Weights of a small image denoising model: activation silu, 5.8 epochs.
Rows from block 9, named by matrix and row number. Rows with one number belong to one channel. Each number is 128 + 32 x the weight over its row's rms, rounded and kept within 0 to 255. All counts start at 0. After the name is the row's rms in percent of the matrix's.
# convs0: first 3x3 conv (model.decb.0.1.convs.0.weight, 256x256x3x3), inputs 98-104, a 3x3 kernel for each
# convs1: second 3x3 conv (model.decb.0.1.convs.1.weight, 256x256x3x3, transposed), outputs 98-104, a 3x3 kernel for each
convs0.88 104 [102 117 122 137 153 103  79  81 100 122 125  69  98 103  90 100  97  94 126  83 133 116 133 204 142 164 139 144 122 187 123 102 141 116 102  62  81  90 106  97  77  68  64  60  84 123  84 147  83 114 223 171 161 156 123 142 130  68  90  75 116 100 114]
convs1.88 074 [162 129 160 143 131 133 100  96 154 186 158 150 132 150 139 129 131 130  71 100  62  75  86  96  51  85  84 142 118 143 184 173 172 145 125 135 137 182 151  99 103 108  98  83  83  96  77  94 112 108  99 103 104 120 153 142 150 135 149 140 150 119  97]
convs0.89 103 [130 108 122 121 137 122 120 118 148 209 137 109 184 128 144 178 155 164  98  59 163 170  71 156 171 110 193 105  77  79 157 115 112 163 153 172  74 127 136 127 180 109 106 144  66 152 131 120 167 156 197 164 133 195 105  68 119 127  99 145 140 130 148]
convs1.89 069 [116 129 177 151 156 137 112 116  91 111 111 168 141 129 131 137 128 188 106 129  82 111 151  84 102 117 134 103  61 113 166  99 153 228 156 142 191 137 136 154 133 122 135 122 122  96  93 126  88 104 103  71 105  97 160  63 111 180  96 168 139  44 143]
convs0.90 106 [148 152 143 144 120 124 120 141 143 134 126 101 124 113  99 146 125  88  74 100  92  73 114 103  29  62  95 106 130 108 119 135 101 111 106  90 139 158 134  72  85  82 130 121 119 188 250 171 186 188 128 171 135 122 127 117 109 149 143 132 139 128 120]
convs1.90 140 [148 104 123 118  60 106 132  87 113 124 101 177  85 106 180  97 115 183 141 130  90 139 139 108 119 146 132  95 131 152  97 142 127 143 165 148 157 137 116 178 149 110 124  87  84 100 132 148  91 154 174 125 147 150 125  66  71 149  85 130 193 119 119]
convs0.91 107 [115 118 106 116 108 116 121 114 118 119  87 122 125 100  96 117  96 104 151 146 160 160 145 156 209 174 161 155 110  99 120 123 122  94 115 137 117 103 124 116  86 114 173 184 160 144 115 128 176 141 105 148 144  82 148 163 146 135 153 146 121 154 131]
convs1.91 111 [147 143  71 189 153 111 166 141 110 115 114 124 143 169  78 141 170 135 127 107 127 150 141 148 120 115 112  69 121 147  82 128 146  68 118 123 133 119 140 129 115  95 143 123 125 149 135 102 147 147 136 144 136 142  49 117 113  84 146 181 111 166 216]
convs0.92 096 [118 156 130 147 168 130 129 148 141 119 195  79 133 177 117 131 162  58  83  96  98 120  81 108 139 116 124 137 150 127 138 141 107 135 157 132 115 123  57 135 163  89 155 137  69 107 105 102  88  70  98 147  67 109 136 168 144 157 140 192 145  52 135]
convs1.92 113 [ 90 126 134 140 118 176 136 143 170 119  76  89 174 145 179 192 153 184 169 131 153 194  88 107 150  64 121  81 106 130  83 119 182 121 136 165  54 134 116 106 119 157  58 102  68 172 152 114 154 105  66 160 128  94 114 178 202 124 165 172  88 135 149]
convs0.93 101 [141 128 131 149 126 140 127  95 140  38 181 158  89 113 162  88 119 140 151 116 189 134 147 180  73  86 173 189  95 152 167 130 138 190 104 142 130 126  59 145 157 104 108 110 161 105 164 146 143 191 195 170 215 201 124 132 155 151 137  83 109 139  72]
convs1.93 087 [129  92 169 157 128 142 160 122 159 113 127 118  74  54  65 109  71  62  97 112 125  76 108 105 138  92 131 109 124 167 166 138 207 126  77 144 134 202 145 110 139 127 130 143  94  97  84  48 104  96  50  97  90  56 169 137 121 167 113 150 197 162 131]
convs0.94 110 [113 130 145 121  93 124 129 174 162  62  85  52  57  95  81  98 128 114 127 133 134 159 162 145 168 163 164 137 142 100 122  96 104 105 111 105 172 143 115 151 122  85 137 170 119 149 139 213 150 118 147 145 140  82 190 188 199 140 121 127  69  84  63]
convs1.94 121 [190 131 121 186 136 119 183 123  84 237 161 186 146 118  66 186 108  92 141  91 144 144 166 142 148 149 151 114 107 139  67  94  70 120 116  91 193 178 206 126 131  98 145 180 107 166  92  81 184 113 104 164 139 126 126 109  92 131 115 114 118 120 151]
convs0.95 095 [127 171 149 127 153 125 161 161 157  69 105 123 106 131 119  34  74  89 189  81  74 169 103  31 114  94  36 125  90  33 135 125  50 104 109  83  98 145  83 141 142  73 120 117  82 106  42 150  89  88 231  48 101 146  56  91  91  62  92 134  53  80  87]
convs1.95 104 [118 142 148 181 114 140 155 135 136 135 153 139 147 116 141 180 150 177 120 120 128 110 113 120  97  90 101 131 118  72  92  80  86  85  85  84 182 172 164 137 145 159 131 104 108 164 173 169 137 137 158 111 126 140 103 171 173  82 151 122 142 152 121]
convs0.96 086 [142 131 118 101 104 132 110 130 124 173 125  95 156  91 119  91 115 134 177 216 133 109  73 120 153 156 127 197 153 164 118 102 111 128 123 143 141 108 145 168 110 121 163 135 197  94 114  97  96 133 148 115 154 118 156 164 173 106  89  86 137 174 100]
convs1.96 065 [125 140 200 139 123 192  85 113 101  69  22  94 137 154 140 194 199 169 106 147 116 113 164 123 181  75 161 104 122  84 143 133 132 163 115 129  77 130 144  81 137 153 104 106  57 106 142 179 111  91 113  99 108 111 152  99 111 130 165 137 137 158 154]
convs0.97 063 [120  90 105 149 134 136 145 139 157 137  97  95 142  99 101 137  63 146  68 128  52  60 122  53  90 185  89 167 160 120 164 127 100 155 113  99 187 171 124 122  94 100 114 131 122 121  58 101 195 192 142 117 130  82 154 103 107 118 121 143  80 104 100]
convs1.97 042 [136 108 111 171 130 126 171 203  91 127 128 127 155 135 175 161 156 149  97 153 174  79 120 145 139 151 168 197 171 122 233 171 123 212 138 172 128 147 167 142 109 133 114 103  59 156 133  98 127 110  99 126 165 139 193 129 122 160 149 102 149 122 135]
convs0.98 085 [112  71  97 112 111 101  61 146 125 167 174 139 179 144 109 163 141  91 134  90  57 102 147 146  68  89  98 168 165 185 172 132 136 162 108 104 190 155 164 150 129 140 161 151 144 159  87  95  91 100  63  97 127  85 111 125  94 147 127  82 147  99 118]
convs1.98 059 [ 70 132 134 119 129  95 155 184 192  91  68  95 119 125 120 145 120  80 130 119 153 144 129 155 198 155 161 159 152 132 143 122 107 159 123 120  81  90  68 107  73  96 107 103  98 148 127 100 102 108  86  99 136 117 145 134 105 122 145 156 110  93 119]
convs0.99 086 [123 156 130 119 176 163 167 126 111 107  76 195 108  59 155  65 150 122 134 114 143 131 111 143 116  78 108 116 172 191 144 149 181 123 108 186 131 164 140 140 123  95 118 108 114  76 112 102 104 171  98  56 169  77 149 113 128 123 136 165 142 181 121]
convs1.99 065 [ 72 127 115  87  84  90 102 132 115 116 128 127 106 160 113 113 137 122 161 128 137 141 159 119 201 119 124  88 141 163 125 122 117 115 133 141 106 138 114 114 161 143  77 113 133 162 130 145 145 132 150 160 148 169 123 123 139 110 124 166  96 107 174]
convs0.100 069 [189 166 162 161 114 161 176 159 126 138 100  42 108  91  97 168  74 152 156 137 119 100 125  73 114 105 124 142  95 163 122  89 130  87  70 140  80 124  95 107 117 111 128 168 113 124  90 156 232 167 139 126 111 133 168 166 163 143 103 161 150 129 140]
convs1.100 044 [147 125 107 119 130 181 134 138  73 134 123 112 122  79 116 152 138 158 114 109  89  97 123  93 166 136 113 181 164 145 173 212 203 162 197 241 132 133 132 154 112 147 131 149 115 173 168 170 125 126 148 106  82 133 154  88 140 137 113  62 176  86 114]
convs0.101 092 [134 128 116 135 145 127 122 119 148 202 180 201 164 158 142 106  68 121 104 134 125 165 117 147 132 133  93 163 128 150 144  94  97 137 144 108 138 134 102  83  78  64  73  98  59 110  90  99 104 105 181 154 107 151  98  77  83 179 159 148  57  63  64]
convs1.101 083 [114 114 129 147 135 137 157 169 163 134 157 143 140 130 122  80  72  74 168 139 136 141 126 120  83 106  77 102 112  37 142 145  92 134 165 122  65  85  89 107 123 121 147 142 129  97 102  97 125 140 130 147 156 145 149 130 114 122 101  65 128  96 125]
convs0.102 089 [118 133 104 146 118  98  87 110 108 174 175 105 201 165 114 153  63  40 120 204 154 111 138 112 140 163 149  72  59  86 116 134 136 186 109 108  83  82 117 119 129 131 118 162 149 178 170 173 105 113 131 116 103 114 134  57  99 143 138 130  97  82 132]
convs1.102 065 [141  99 113 158  99 132 133 121 137 188 157 121 201 114  59 189  80  50 129 169 133  97 114 116  82 112 131  81 101 109  88 121 151 147 176 194  71  97  98  90 120 129  39  69  55 114 145 110 122 134  91 160 131  86 137 143 100 130 161  92 192 196  87]
convs0.103 082 [174 121 163 171 138 162  85 111 169  76 112  57  74 102 111  33 127 162 152 184 112  64 160 105 109  94 102  91  81  97 106 121  93  90  67 119 193 111 103 132 101  84  93 115 119  93  93 136 115 112  90 174 142 120 126  88 129  87 138 146 106 132 155]
convs1.103 054 [ 98 144 162 110 121  93 110 154 111 185 134 197 135 111  91 121  60 107 135 157 141 103 164 222 181  72 140 119 131 116 171 124 127 158 195 179 104 111 153 161 162 119 122 103 103 171 132  68 161 181 160 114 140 155 102  89 106  90 106 113  32  69  91]
convs0.104 065 [110 136 117 134 107 139 105  82 135  30 103 201  71 132 112  99 105 135 187 138 139 151  62  91 111 105  99 128 129 145  85 120 133  80  97 105 127  79 120 105  60 117 109 122 126 130 135  65 107 122 121  83 134 101 118 142  82 113 127  75  68  90 132]
convs1.104 044 [141 171 147 112 139 110 101 121  98  72 104  66 113 157 175  73 120 162 142 169 143 110 117 137 123 190 182 149 143  96 154 117 130 151 144 123 158 117 107 143 107 179 103 115 146 125 127 150 102 127 116 160 178  98 124 121 156 128 150 116  91  99  92]
convs0.105 088 [132 106  81 145 128 132 149 123 154 150  59  50 159  71  25 181  80  46 157 122 205 146 156 130 126 165 138 115 166 160 146 135 179  92 159 165 142 142 120 147 142 108 139 120 161 130 104 134 142 110 139 155 151 141 127 142 139  90 150 161  92  92 131]
convs1.105 070 [193 144 140 179 137 116 201 128 153 126 162 110 170  89 143 165 105 119 159 140 109 124 134 106  49 159 142  93 177 213  85 159 207  90 116 164 137 132 125 137 164 134  93 130 121 149 121  73 148 149 100 154 129  81 159 142 190 148 133 106 123 100  93]
convs0.106 084 [146 123 125  97  78 115 125 114 108 144  81  69 104 154 133 152 204 169  88  82 117 184 129 163 189  99 123 114 129 118 135 150 103 153 109 122  32  59  79  92  99  72 155 141 110 110 145 146  89 118 131 118 146 137 160 128 133  76 126  86  78 118  91]
convs1.106 062 [146 174 144 152 164 167 114 142  92  69 119 105 109 177 169 114 158 129 134 148 139 161 161 115 118 131 157 106 122 130 140 150 126 107 112 125  47  77  48 107 134 128  67 115 151 146 143 119 136 116  92 138 127 127 132 113 142 151 109 115 132  68  83]
convs0.107 090 [102 105 145 113 128 117 161 140 123 167  85 202 139  77 179 179 186 152 166  92 104 141  87 152 151 123 164 147 110 133 147 102 111 124 110 116 142 107  69 172 125 170 145 133 164 161 115 176 174 130 210 123 106 216 165 152 153 154 164 140 105 151 130]
convs1.107 072 [150 174  79 147 165 142 131 170  99  75 127  91  67 116  91 126 189 153 150  99 134 130 174 134 108 132 130 135 167 139 119 124 138 127 128 165 131 167 159 108 150 145  82  95  80 100 109  80 130 127  81 102 101  64 190 178 217 169 169 139 131 128 127]
convs0.108 093 [138 156 152 127 140 110 137 147 117 138 132 174 202 179 162 255 187 187 117 134  95 185 101 119 140 111 108 119 146 164  90 130 150 145 175 179  80  70 128  97  87  89 168 140 119 112 145 105 180 142  90 139 160  71 131 128 120  52  48 109 133 135 163]
convs1.108 137 [125 174 120 103 138  98 111  88  62  74  97 106  99 115 116 152 168 135 119 119 133 115 131 140 127 145  96  79  76 131  89 108 136 118 142 141  92 169 137 123 141 175  90  97 123 113 139 182 117 140 164 116 139 189 156 130 152 164 174 171  79 133 142]
convs0.109 195 [109 117 120 151 122 133 116 152 115 138 136 138 149 150 126 130 152 142 133 109 128 132 138 111 121 130 127 123 136 139 156 159 123 145 185 140 143 121 129 109 111 125 141 141 115 121 132 118 107 133 128 119 139 136 130 128 135 141 136 139 125 153 145]
convs1.109 245 [147 108 157  96 167  15 123 127 123 144 117 131 132 166 132 113 120 132 138 141 150   0   0 196 117 159  94 103 129 106 101 133 132 118 136 132 130 137 115 116 117 139 138 133 153 134 104 131 119 135 125 129 130 115 127 172  95 129 102 121 134 114 130]
convs0.110 082 [113 145 136 197  78 102  93  89 120  89 171  93  86 139 116 147 174 141 110 154 161 110 134 189 145 114 161 109  57 140 161 127 134 119 111 171 128 135 130 105 128 148 112 116  71  83 106  96 116 146 113 108 101 133  94 113 138 138  84  89 155 152 132]
convs1.110 049 [129 129 193 111 189  88 179 141 152  98 138 119 131 131 148 100 112 135 132 126  95 183   0 142 149  72 111 148 117 127 135 161 150 147 176 177 116 131 137 121 135 116 155 117 134  88  70 109 119 108  81 109  99 113 135 133 116 131  32 102 113 129 141]
convs0.111 066 [ 96 144 108 133 114 104  87 125 142 103 102 135  61  30 100 169 145 136  97 129 216 119 103 130 115 115 141 127 102  98 199 179  99 190 198 113 133  99 106 156 116 173 115  79 113 149 119  69 174 167 123  93 137 133 109  58  57 134  85 132 140  79  76]
convs1.111 042 [109  63 105 110  99 129 136 116 161 124 136 134 167 155 153 174 144 100 147 155 122 109 112 123  75 126 116 151 128  88 137 128  76 174 175 105  90 134 152  90 102 136  78 123 123 146 128 112 147 144 107 142 124 128 167 173 108 187 131  90 161 138  95]
convs0.112 075 [ 94 108 135 143 117 113 101 103 145 133  73 121  85  49  47  81  75 172 165 129 116 131  78  89 123  88  94 131 112 109 164 183 131 166 151 101 132 120 114  68 122  80  48 148 106 156 126  89 123 118 131 125  57  79  83  68 138 103  78 169 143  90 129]
convs1.112 048 [ 50 189  78 100 111  86 135 176 121 105 178 165 122 173 140  86 127  81 115 132 138 139 119 111 140 142  87 153  82 107 164 103 118 137 108 119 141 159 147 112 151 143 124 108 163 148 138 121 144 144 154 130 103 123  91 154 187 112 132 168  63 118 108]
convs0.113 107 [145 122 127 137 145 141 111 119 128  98 132 140 112 176 127 108 155 157 144 194 144 164 174 157 113  85 130 149 115 133 158 171 122 158 138 135 129 151 170 151 110 149 159 154 128 151 148 107 113 134 117 130 135 108 140  98 131 126 142 115  95 123 145]
convs1.113 104 [140 166 128 109  98 133 146 144  57 111 116 128 115 154 112 131 121 181 117 181 129   0 109 191 175   0 205 110 113  94 139 125 112 136 166 122 134 133 143 101  95 151 126 113 115 120 123 125 116 110 113 120 108 143 108 157  99 150 111 148 112 146 126]
convs0.114 086 [165 116 120  88  90 150 133 137  46  83 110 175 105 201 189  98  98 122  88 122 138 108 124  91 148 162 208 155 113 124 127 113 162 177 129 146 132  82 126  94 121 130 108 103 130 120 109  91  80 134 134 115 139 124 155 142 107  76 117  77 124 109 152]
convs1.114 051 [147 105 144  93 117 173 144 194  96 121 153 124 145 101 117 140 179 131 107  86 146 136 142 142  72  13 185 167 127  71 142 155 121 118 146 131 100 107  88 109 145 163  99 160 166 112 160 152 122 124 145 130 154 124 160 117 123 171 136  78 161 116 109]
convs0.115 081 [183  77 117 167 140 112 105 125 109  83 166  87  94 118  42 148 129  73  82 242  82  80 170  71 110 148 149 155 118 151 126 154 150 193 126 161 132 132 106  89 154  77 136 114 148  79 105  77 127 147  72 114 120 138 104 129 166 152 112 123 120 117 130]
convs1.115 048 [136 181 145 120 131 108 124 144  63 126 179 137 135 123 129 126 122 115 121 151 100 160  87 131 220   0 193 157 109  89 151 137 159 112 140 132  64  99 118  70  76 144 102 153 137 178 134 119 161 116 125 159 122 102 113 134 132 173 137 154 104 126  98]
convs0.116 070 [158 154 164  72 127 147 115 150 178  77 111 116 156 127  96 108  64  45 122 121  59 152 102  77 173 138  91 115  78 107 107  63  58 141  89  89 119 147 142 116 180 146 128 139 116 159 164 167 172  88  74 202 100  81 107 118 112 106 126 122 146 123 110]
convs1.116 044 [125 140 114 105 124 161  91 152 160 109 127 187 111 112 121  65  98 149 105 126 108 118 160 149 119 160 156 175 183 134 164 151 138 165 197 199 119 115 163 111 119 156 134 103 150 123 134 150 143  97 128 111 102  96 159 154 138 151 161  91 130 114  95]
convs0.117 094 [126 112  84 147 113 132 109 107 103 114 119 111 127 133 122 183 147  99 143 146 150 192 255 168  85  71 104 110 176 107 148 113 152 108 150 133 129 156 128 150 171 138 118 160 146 143 122 157 132 169 107  46 143 127 130 130 125 149 126 159 157 184 115]
convs1.117 060 [130 116 174 180 169 123 121 100  92 147 132 106 158 109 164 103 127 142 160 120 137 224   0 124 112 134  87 138 102 133 144 126 143 161 107 168 122  78 114 151  85 116 144 117 123 122 111 117 169 150 128 125 148 114 132 114 143 124 111 122  92 108 108]
convs0.118 090 [149 145 103 214 181 118 178 148 131 108 128 173 112  82 159 176 153 177 109 125  94 111 147 202 113 149 152 115 140 172 144 133 114 114  97 140  85 126 152 102 201 132  70  93 122 179 127 118 225 127 130 186 104 113  71 159  97  95 173 125  86 180  86]
convs1.118 062 [121 130 105 142 121 145 122 129 145 146 118 148 110 163 217 107  97 158 133 101 128  33 137 150 174 148  68 171 125 136 112 101 108 132 139 130 152 158 117 134 117 103 115  57 123  40 100 146  55 102 119  88 109 146  94 137 122  98 122 132 121 109 128]
convs0.119 087 [135 171 154 124 115  84 126 137 136 179 173 176 155 172 188 175 187 167 179 111 114 154  82 109 173 150 165 114 105 120 143 146 132 111 133 134 156 183 183 172 190 186 150 107 107 174 142 178  61 101 166 126 154 106 138 137 144 105  82 106 130 128 134]
convs1.119 101 [113  99  80  91 130 108 151 173 142 106  68  72  86 113 125  73 111  77 135 131 106 132 127  98 150 155 148 163 132 133 126 181 209  89 114 105 120 108 110  90 142 137 145 163 179 132 152 145 118 118 149 141 116 111 136 101 103 151  88 122 146  92 145]
convs0.120 090 [121  99 120 157  72 176 150 105  93 111  79 136  77 171 126  91 187  42 128 123 147 125 168 168 130  83 135 188 160 109 145 122 156 140 160 155 126  92 145 155 133 130 169 153 153 152  81  30 105  96 141 204  99 140 105 147  93 156 122  81 158 117  85]
convs1.120 091 [155  66 161 133 175 184 147 119 167 141  97 133 141  93 114 116 132 150  92  87 101 124 110 141  97 150 132 163 110 115 133 106 131 162 103 136 107 131 137 153 182 177 110 128 135 104  56  96  79  74  94 135 148 109 163 114 105 141 111 103 163 136 108]
convs0.121 067 [121 143  88 127 140  91 155 127 145 109 110 135 111 147 152  76 107 156 153 115 185  87  60 115 161 157  92  79 102 118 133 116 150 147 148 147  97 144 112 139 156 161 137 132 157 105 115 154  85  66 126 140 111  83 107 104 127 133 164 179  95 121 160]
convs1.121 044 [103 137 151 134 104 144 152 106 142 142 116 159 104  84 164 132  97 143 123 117 146 173 192 138 138 138 100 117 128 149 110 141 119 123 158 179 129 157 157 147 163 163 162 107 105 120 140 120 133 136 140 118 128 131 224  98 175 150 114  98 210 117  85]
convs0.122 087 [141 111  93 134  92 119  92 105 116  57 132 185  53 130 125  70  85  96 173 128 112 129 101  79 162 168 110 169 143 169 192 176 154 139 160 173 199 133 166 115  93 146 122  68 129 109  82  49 140 180 127  86 171 109 127 101 147 153 156 177 138 104 138]
convs1.122 064 [140 177 122 169 163 136 130  87 156 140 131 139  87 139 164 139 171 144 164 143 133 159  81 107 120 126 121 111  72  56 109  94  74 133 134 100  69 118 109 123 127 169  80 120  99 161 119 118 170 126 109 167 143 172 113  82 136 140  98 157 131 114 115]
convs0.123 070 [147 171 140 204 141  92 137 125 119 138 113 143 111  94  77  59  50 105 158 148 153 154 126 100 167 151 148 115 133 146 115 143 128 163 135 116  74 182 200  78 112 178 105 143 146  92  76  89 115  71 118 136 108 127 118  91 152 165 134  98 136 114 114]
convs1.123 044 [105 107 113 205 116 112 148  97 105 131 120 145 124 156 106 118 139 113  93 166 110 155 106 109  76 111 130 130  88 130 140 165 143 201 155 162 182 165 137 155 179 171 155 183 150 141 114 125 167 147 138 143  82 126  95 124 108 146  89 133 155 154 152]
convs0.124 074 [138 123 137 122 102 112  93 112  84 123 185 179  71 189 111  75  88 116 166 160  74 185 169 122 155  96 121 137 152 120 159 154 146 165 197 169  37  84 146  98 148 156 141 150 165  71  45 120 137  95 180 151 106 133 150 118 140 128 144 143 111 110 110]
convs1.124 048 [129 139 158 128 163 158 112 159  71  79 112 119  48  99 126  99 105 157 160 138 145 169  94 133 161 108 136  97  85  67 172 132 104 186 150  82 132 159  96 116 106 129 108 143 131 142 124 171  97 132 138  96 103  97 174 175 155 108 147 112 123 107  72]
convs0.125 086 [126 127 132 104 116 134 130 152 122 102  72  77 167 102 156  87 120  88 144 108  96 142  78  86 180 164 122 160 140  93 215 131  78 198 167 145 146 142 158 128 159 155 126 103  98  88  66 109 153 104  83 195 166 162  89 132  95  81 134 141 143 151 141]
convs1.125 087 [105  99 130 118 166 116 126 148 157 119 134 124 129 103 121 160 121 112 136 121  92 150 170 105 189 143 106 113 151 126 160 155 110 154 190 172 167 180 164 113  79  97 111 126  74 176 132 122 169 132 103 156 160 130 160 154 131 113 143 113 129 138 142]
convs0.126 061 [ 79 103 119 102 168 132 189 156 173 100  79 131  51  82 112 155  66 125 222 145  82 194 140 101 171 116 131 114  86  93  98 127 100 110 137 110  90 119  98  97  79  58 138 134 117 124 101  99 134 110 112 125 165 140  88  73 117  92  48  94 125  57 113]
convs1.126 038 [115 115 108 116  60 145 125 157 172 116  92 130 148 154 145  90 125 171 144 173 120 164 154 118 125 189 141 156 125  96 121 165 130 119 137  93 133 120 165 139 145 202 178 121 137 126 123 147 108  89 121 152 163 132 149 146 151 170 169 163 161 176 143]
convs0.127 086 [149 144 108 131 134 139 160 105 138 146  17  70 108 100 166 128  88 185  77  98 117  77 113  65 128 125  65 135  95 100 148  98 101 111 105 113 143 139 105 145 133 127 133 104 124  79 112  77  56 130  96 115  83 108 118 130 127 112  96 116 109  90 157]
convs1.127 085 [111 176 105 113 123  89 120 121  51 102 159 143 104 156 125 137 169  85 180 102 144 171 122 170 188 129  99  71 101 175  55  99 155  50  96 143  78  99  91  95 113  83 115 129  94 108 134 142 125 148 163 119 117 185  96 145 140  86 189 134 110 125 109]
convs0.128 107 [140 150 125 137 134 113 116  94 139 128 151 113 179 134  99 103 108 115 117 255 127  58 155 172 112  86 143 159 131 152 167 116 121 137 136 101 146 122 145 177 148 169  90 113 143  89 135 112  80 153 118  98 119 167 109 140  95  90 106 118 127 136  81]
convs1.128 082 [156 123 144 108 136 151 160 155  59 122 100 146 135 112  99 149  73 174 155 142 105 122  64 191 200   0 214 152 147 103 120 131 115 140 155 107 152 163 146 155 133 168 148 136 110 125 137 122 100 110 121 104 117 134 129 150 157 145  94 137 120 100 146]
convs0.129 088 [129 128 136 125 128 107 108 104 118 105 128 140 147 173  99 132 144 148 106 109  79  86  73 113 133 152 157 135 139 131 167 141 131 119  95 117 167 136 159 190 170 158 240 224 187  86  95  78  91 125 141 106 116 168 126 144 122 136  94  98 162 132 129]
convs1.129 106 [133  79 131 158 136 110 138 182 145  84 107  62  80 108  48  72  88  65 109 104 112 140 134 139 127 156 121  92  92 131  98 111 122 105  74 104 176 149 145 160 140 102 211 232 200 118 147 129  77 111 148 100 104 107 132 146 145 130 113 128 147 147 153]
convs0.130 093 [100  99 104 102 123 112 109 133 119 124 143 176 151  98 146 174 115 166 100  91  95 135 157 158 119 169 170 131 128 125 137 129 122 118  84  53 143 161  93 117 143 105  88 150 137 101  63 132 165  72 145 139 161 148 149  87 123 166 109 127 137  89 103]
convs1.130 105 [126 156 181 129 114 107 135 145 131  99  84 121 142 133 118 148 122 132 107  91 110 125 100 102 124 107 112 118 127  91 104 121 125 103 101  92  95  80  95 143 127 137 151 140 163 133 118 130 129 143 161 144 175 182 132 124 122 115  80  83 178 143 146]
convs0.131 106 [144 155 146 112 131 117 111 108 122  94 106 131 111  97 100 186 171 152 145 135 140 145 157 150 122 151 155 153 126 109 158 130 123 150 144 160  48 100  96 116 137 173  90 105 128  68  71  67 118 119 115  96  93  82 116 117 135 137 137 144 153 132 133]
convs1.131 143 [112 133 170 185 147 110 187 131 104 129 104  88 140 137 170 137 153 184 108 121 165 110 144 159 154 125 109  88  98 100 125 131 131  71  75 125  91 105  60  93 113 118  45  47 104 144 159 141 125 144 117 124 149 154 144 129 114 121 127 123 135 124 160]
convs0.132 189 [122 110 116 103 180 125 132 166 128 134 127 146 122 167 168 126 108 134 134 138 156 117 154 161 127 112 133 116 103 111 119 163 139 123 146 138 139 128 149 123 114 102 119 125  98 125 125 125 134 136 116 118 137 131 125 127 138 147 165 136 122 126 128]
convs1.132 193 [141 162 114 171  10 167 118 133 130 115 137 122  99 163 134 116 130 157 132 194 130   0 211 125 102 140 124 125 134 143 153 156 119 119 134 141 133 151 141 140 116 115 123 124 130 118 120 133 136 125 111 139 109 134 113 116 142  97 139 142 131 135 131]
convs0.133 097 [142 136 163 133 137 151 171 130 187  79 116  78  73 176 155 131 143 130 188 169 182 178 109 114 187 181 135 157 153 136 135  99 126 124  67  84 148 114  91 150 134  94 108  83  29 207 133 148 173 106 106 147 127 186 111 117 132 121 107 117 178 148 149]
convs1.133 096 [142 112 110 116 106 113 110 134 128 101  95 147 116 107 136 141 121 133  99 114 100 136  95  73  94 117  67 126 182 103 119 174 157 143 161 160  95 102 122 142 159 144 156 164 129 122  91 133 141 105 132 164 163 138 109  94  90 142 103 101 156 126 112]
convs0.134 089 [121 150 169 104 121 144 147 144 167  85  65 167  47 121 159  15  88 149  81 115 115 138 152  97 135  91 152  81  99  65 145  91  68 158 106  79 128 132 142 102 114 120 107 111 154 118 144 162 111 149 155 106 166 213  59 103 120 107 124 133 104 109 100]
convs1.134 094 [140  76 168 166 133 128  94 112  87 154 128 151 137 129 133 127 138 155 176 112 115 174 100 123 153  81 156 161 105 128 155 169 176 154 172 166 118 155 120 168 173 193 115  93 144 103  86 176 123 118 165 126 109 154 119 112 117 132 128 111 139 137 138]
convs0.135 093 [110 105 107 132 146 120 116 135 139  55 122 140  61  90 102  86 106  77 153 144 159 168 176 186  89  98 105 150 137 105 160 161 128 127 107 118  97 119 130 133 119 143 151 152 193  51 101 156  98 126 117 133 167 131 119  89 142 147 116 166 143  97 137]
convs1.135 104 [143 136 157 159 176 152  88 103 126  75  99 143  75 101 103 123 136 164 140 128 156 115 121 127 101  98 110 144 124 126 166 166 159 120 117 152 112  67  97 149 100 124 135 110 133 164 128  81 132 139 138 142 142 106 139 136  59 122 137 146  90 107 131]
convs0.136 101 [175 149 146  98 137 116 141 164 138 188 165  99 163 134 104  27  55 102 126 188 137 109 106 144 153 173 202 144 127 126 125  87  95 120 119 102 146 136 118 153 163 162 110 122 147 164  93 107 142 172 160 147 166 106  91 144 114  76 145 104 131 109  87]
convs1.136 089 [135  85 103 180  91 151  81  89  58 103 125 136  24  36  80  93 119 123 110 117 159 149 126 142 129 101 113 120 139 148 116 125 121 130 123 131 142 129 111 137 174 128 128 159 169 127 145 131  83 112 142 100 118 162 115 165 198 126 134 119 149 174 192]
convs0.137 093 [ 85 106  75 131 141 105 110  86  57  66 157 187  60 169  99  95 184 188 160 108 154 155 156 148  97 160 158 137 173 183 117 157 171 121 121 126 121  75  95 116 100 144 144 128 146 108  44  89  63 120 128  78 165 131 114 126  61  84 153  77 127 148 100]
convs1.137 062 [131 121 171 134 122 168 127 127 116  94  85 137 146 130 140  95 141 170 183 114 113 148 109  96 129 152 156  61 117 149  85 121 183  72  95 174 133 121 113 148 145 114 124 134 151  64  84 123  63  89 124 105 129 109 142 153 117 130 139  91 146 131 113]
convs0.138 104 [132 118 119 158 142  89 128 104 109  47 130 196 197 173 122 160 149  99 125 123 162 129 145 145 103 115 111 142 116  74 154 136 112 175 119 163 106 154 205 103 118 159 105 115 107 183 114 130 153 167 171 122 168 188 156 127 112  78 116 189 139 113 117]
convs1.138 097 [173 140 141 171 142 144 142 116 145 122  63  99 134 116 158 124 110 210 116 143 156 165 125 188  50  92 125 139 168 144 132  91 114 150 124 110 166 185 124 103 144 124  92 161 161 121 120 115 111  95 103 117 108 118 116 159 155 104 138 178 152 117 113]
convs0.139 096 [132 133 141 107 128 178 106 140 169 174 140 107 107  34 117 148 142 144 139 125 115  83  85  91 122 134 125 111 183 147 104 181 129 137 173 166 150  96 116 162 167 116 108 151  99 147 155  70 123 122  70 145 116 111 148  82 138 164 144 126 141 118 130]
convs1.139 060 [107 168 135 115 188 102 162 162 112  83  87  64 109 121  40 138 120  26 136 129 117 145 153 126  94 149 128 109  76 117 114 104 140 146 149 131 115  53  82 116  70  88 157 112 139  69 124 147 118 116 108 123 136  90 138 142 173 126 145 202 144 166 183]
convs0.140 093 [133 125 159  91 147 163 124 124 130  97  73 165  82 119 161 127 122  88 102 146  30 111 104 116 124 102  75 181 158  85 120 167  82 110 130 108 111 126 124  89 128 131 150 127 128  78  96 123 125 154 160  99  52  78 161 147 122 119  59  82 127  55 114]
convs1.140 082 [189 133 165 145  57 121  90 138 112 172 134 143 188 133 158 199 123 152 155 144 163 179  83 143 160  99 121 144  74 117 119 100 100  99  93  85 144 155 128 103 126 125 133 168 135 125 113 134 104 133 152 109 120 151 100 120  57 184 198 147 131 124  82]